Weights of a small image classifier: 4.64M parameters, arch resnet.
Rows from block 8 of a small image classifier, named by matrix and row number. Rows with one number belong to one channel. Each number is 500 + 40 x the weight over its row's rms, rounded and kept within 0 to 999. All counts start at 0. Numbers have three digits each.
Before each channel's rows are labels from the 100 images, of 14976, where the channel reaches its highest value: "colour at peak" is the nearest of a few named colours to the mean colour under the peak. Only what is clearly more common there than usual is listed. The data: seven-segment displays showing three digits.
# convs0: first 3x3 conv (model.blocks.8.convs.0.weight, 112x112x3x3, each kernel summed), inputs 56-111
# convs1: second 3x3 conv (model.blocks.8.convs.1.weight, 112x112x3x3, transposed, each kernel summed), outputs 56-111

colour at peak: black
convs0.87:519460539492449463525455516560509535527543443471470485483449442457488421522448475524518528520496499492513497424496498491524496501513386519537552472474532545414481486458
convs1.87:487448491464515484452449474516507498512456495500415455513512457484484495558490428485436399538481446501459510437427460491549465509437489516450428460503447526528502508470

colour at peak: black
convs0.86:505477531478482499539482505529488509493513427486524517464471461494489419507438481498503522500531483484536488459478477476464538505447381437512508488471520506377446504465
convs1.86:488440465462507488457464439531509496520462493495425435523522436481489475546504472501472459561482443513451492436396472484556474485424465515463436432484482526524501487469

colour at peak: green
convs0.100:511452519549526547536561479554466477578470568514514508549525581506513475514471523411512478481608547450519503431549547543537515533549487539474525489518549556594544556524
convs1.100:464487521473477549536502473549450443511439520555491487502509530458479502460495483495559521426604495429511467479510490487461534513544479518454479495532510499500530517509

colour at peak: green
convs0.39:507472444500535516472592545444504587498562501551541505518529527548467629549468506488514539544512470576533502480511508495537508449525574517513479520505509518530549443453
convs1.39:526506457524466445497520581492516506444497479463482491499411501400506511424446512489522463474443557519428501429553479503495510458492579480497532510482542507531486468507

colour at peak: green
convs0.104:501424516529514454512546556489483462507527497469444461519526503487478457501486527490460476507465451505534562420508499503556563528522493452534476490510489520509488533523
convs1.104:467539545510469426484481503492533522454484495422454463473480492470497496569561464487518532504426539495531462511505481457485526473516474488558509524474519508468450414528

colour at peak: black
convs0.51:519448574498485492552483529603522563506530400508479490487473418468490498540416512505497487505491515555518491464521483516503529503500446494539520525503499540432491522486
convs1.51:482487454462549487468454486548489517488457510486451449503499433514471487565516424476460487534471421496476503419413456477519463542430474526464441453513493518490488515457

colour at peak: black
convs0.52:501498516535489526505536515516462565518517546423533551529512516477546579472469503569493401517567547535458527474547504490502479513565530560552476548484513504523506457392
convs1.52:522498541511499468608521554400488531512465443526443424502443514399493534431505521536516505467486453411501541465520525498550489508497483525483486467524498473471527484469

colour at peak: black
convs0.42:459472450502456551517517465545532552520518481513508486472470472458478587430507474484504570505550515458467496435487466420517442441532508521508519551490492448498550432512
convs1.42:489524532499460409454488529451550446441506499424505546486441455426446506442488494536470454469446552429480512454513477483508488488543507486531555526386499477598505475528

colour at peak: green
convs0.82:524533431495513480474533516506550585511541495501540482501486499496495650516486470450595599526474475537467533452495491468556518444533557539484493529499493469506553470446
convs1.82:473505482533445448515562588500523457433493488482512542476458490418506494443483514514473491456458572483453495424553481477501493430501575487502525477427486497547489428573

colour at peak: brown
convs0.44:469500437502448463513465544527499461494452483461482477478433496469548504448572476492503468478529491444494536460511473443428550460485537477486495463476550466515548485513
convs1.44:439542517503431461518523482497486498469490464456500542494462531445509499463523502546498541487469506504437463472519483444486511486554473538526448537358463438493528435550

colour at peak: black
convs0.9:568498465503520550541593531474493565540440540552565553520524556514496579489522539431527544451503517504468499505518473523512482449569517515465507497550467538492528491496
convs1.9:499471443507490473571504566482432447420499454565515468505440522442490440416429531516540476431503476459447477516492443452465473439506496496450508453503500490482486455474

colour at peak: black
convs0.18:439389494512450502483497443517454514501482532514476519472514488508443472426464428466510422485545432477515530449482487482439509456556493495451542484541524511448430479430
convs1.18:518469509434531492514419432526498498517521483539507514496529478518530472583478493515446449570473504563506511510449512494558500574487413547545433494502520558540513583455

colour at peak: green
convs0.99:470497509449411421448464522517498461451501453447458431485435474453499465502572463500510451463513499504490488521451461462466578503449508409513494437478505485472435487513
convs1.99:439559466572496481450529535544565498469472503470494529512482540488505490481509470525502517513497524516467492452445505495494539449524498531507521548392462491543458477563

colour at peak: green
convs0.93:473434551475493495530508489471493506567459571467493493564530579486507499476512520456488463442609498446502488436553491550484567528546451537511442447483560547547549560497
convs1.93:490501501469425528511512508518458412514453523496461473551489535460501493485538495492537508433582497423452444479545476527479507503523487494462467489523500523519536502512

colour at peak: black
convs0.95:484477421441474518495493537406504497451433495424495501474487566509524510485523480510507542445537489508460553472469467523441496470462506491516478466480508519519529428484
convs1.95:569470519521519472552536577473517575511522507493434448514444510448450659488481502508557458540481513540456447500521506466519551497502503488526506537511533483446481462422

colour at peak: black
convs0.32:473490532539478462531461544591525523467531475507517521493473420487546533541500479467512513571491527530480482409475541505494565514482462509534462490427576523473500504500
convs1.32:500496482493534437398409489470562522440498475469483459499450458445493484517504444534513449527406493529463539444422484475540475499420476499448485482472539540504453500514

colour at peak: green
convs0.110:467550459452512571551495523514505553526461479406513495455443510478536574465513538500529445476507442471467561413503483493461462456519538496460479499543476471598505515556
convs1.110:479478518487499540545492487494441493540460517557431478506476505527546503486481558529535515469609514422528501436508462517474500479449487483476534505525479521518500531512

colour at peak: green
convs0.66:477541438515486517521539540583517479548527503520495516451473475462566529427581449552491514497553607482470514487460477462501537440536555532496536466457503487567550439512
convs1.66:450502502471423482509490488475462491442574434497517538487428502493492458471488553588484433501442504460445503485523503498489530493506460505544453485392475459571534459545

colour at peak: green
convs0.84:507471489551542417494530560448532483497509528525530491537498537501419524525519535454549518512414457506519551443519478501545496433540585516452481502478487489500507496550
convs1.84:450542488522425442486552561446497479470483499462509508457485473416493476477500458475512577479456545468500439444512474443488464464518520492517503513417505503521509431515

colour at peak: green
convs0.24:481459465495475525552515491522501485514508537551508523509514565483549461540538543418479399510636553488491450426510540519500580481508559510504503509536512564585525527527
convs1.24:463483516441472574535498502505474432472495439538465441495463502455532447484476539514538471469588526435530440495526490528467528500440472500541498521552498539490550477532

colour at peak: black
convs0.27:503482491503456483545476520540467497541548456491516509507476458462484414496450443511505531494519484470526471489489485460471528476491396478519513485461540511354437503457
convs1.27:483451490470518487453460451532513493506455479482428454516513446462453480562515469485461442542465416509459486456435485487549482508440467521450444446489456518525510509466

colour at peak: black
convs0.20:521484507513464489424511490377465545429496499473522512559475565503497538494496513490524457465476525573366510526460550592481481473539530506523463490487531564513426452417
convs1.20:578545463539498485568492518368451506432548445516505438497445527501531547515502516456535501538508511513484565502476536482584519516475421525459452532498510473453525523548

colour at peak: black
convs0.102:492510510506495496528473537541452524511505433500500502464473486464488476502439486528522506474512459481531493488480492485465489508477415463536492488485512498355439482429
convs1.102:508451474446547508428454451546485485506469507488434451488510411501504458559502457475462440523496473498485503447400456477560487536429470515465450455492489526529503517476

colour at peak: black
convs0.63:482477425439481503489496525413510466476442488427471439473487575512505452501499491481495526424508452495472547446458460539438502495504459512500470456483489493490521430466
convs1.63:540486515503504491583519542462500556510530490515432428510450496455438649490488501510558457515508485519477432497526499461507531524499476501520486530511561439460486484426

colour at peak: green
convs0.29:493469479479521561510578486489530526527532478534561545470554416520505591513504459487497569501531481538546471482521478453518481435550525527459489482531507492498563453503
convs1.29:471470494535455434495517549448489496438495471455443472497406499428505492476474496490507451454470537444472482442548510473444464496506556485483540499428533517512526467514

colour at peak: green
convs0.61:455437517469474554489529498528487547517582477505529523513536503561529537526461566532442534532496531530507549430533483477540528560529511529566467504517489455515543522513
convs1.61:474505579526441495446468567481515448457506489444452499489451470473552491527472451472472440483486547494461465443520500455466486440514523500496506542481496542561500515543

colour at peak: black
convs0.6:484534484473436565507496464558524471479446474499518496504480489466506479490406507513497506437544493416510406451462464450548524504456456473530500495509526493506483490522
convs1.6:481511533555529476461439483490502486541493568508487486544530511468574461506552483535476473598509545502507556506471555467568485508514459513438475430452526518543482501537

colour at peak: black
convs0.34:486469489514475460506455501533453491484532452469496486462442458482495421481490471450516559514493476496521439432500524469461500459501413487506508453424515509369457505456
convs1.34:488470478452511465437458460530517514513461510502441469548514478453455487568489452493452461552462383525461478435402456492570491484465468513466474471474463526537486507498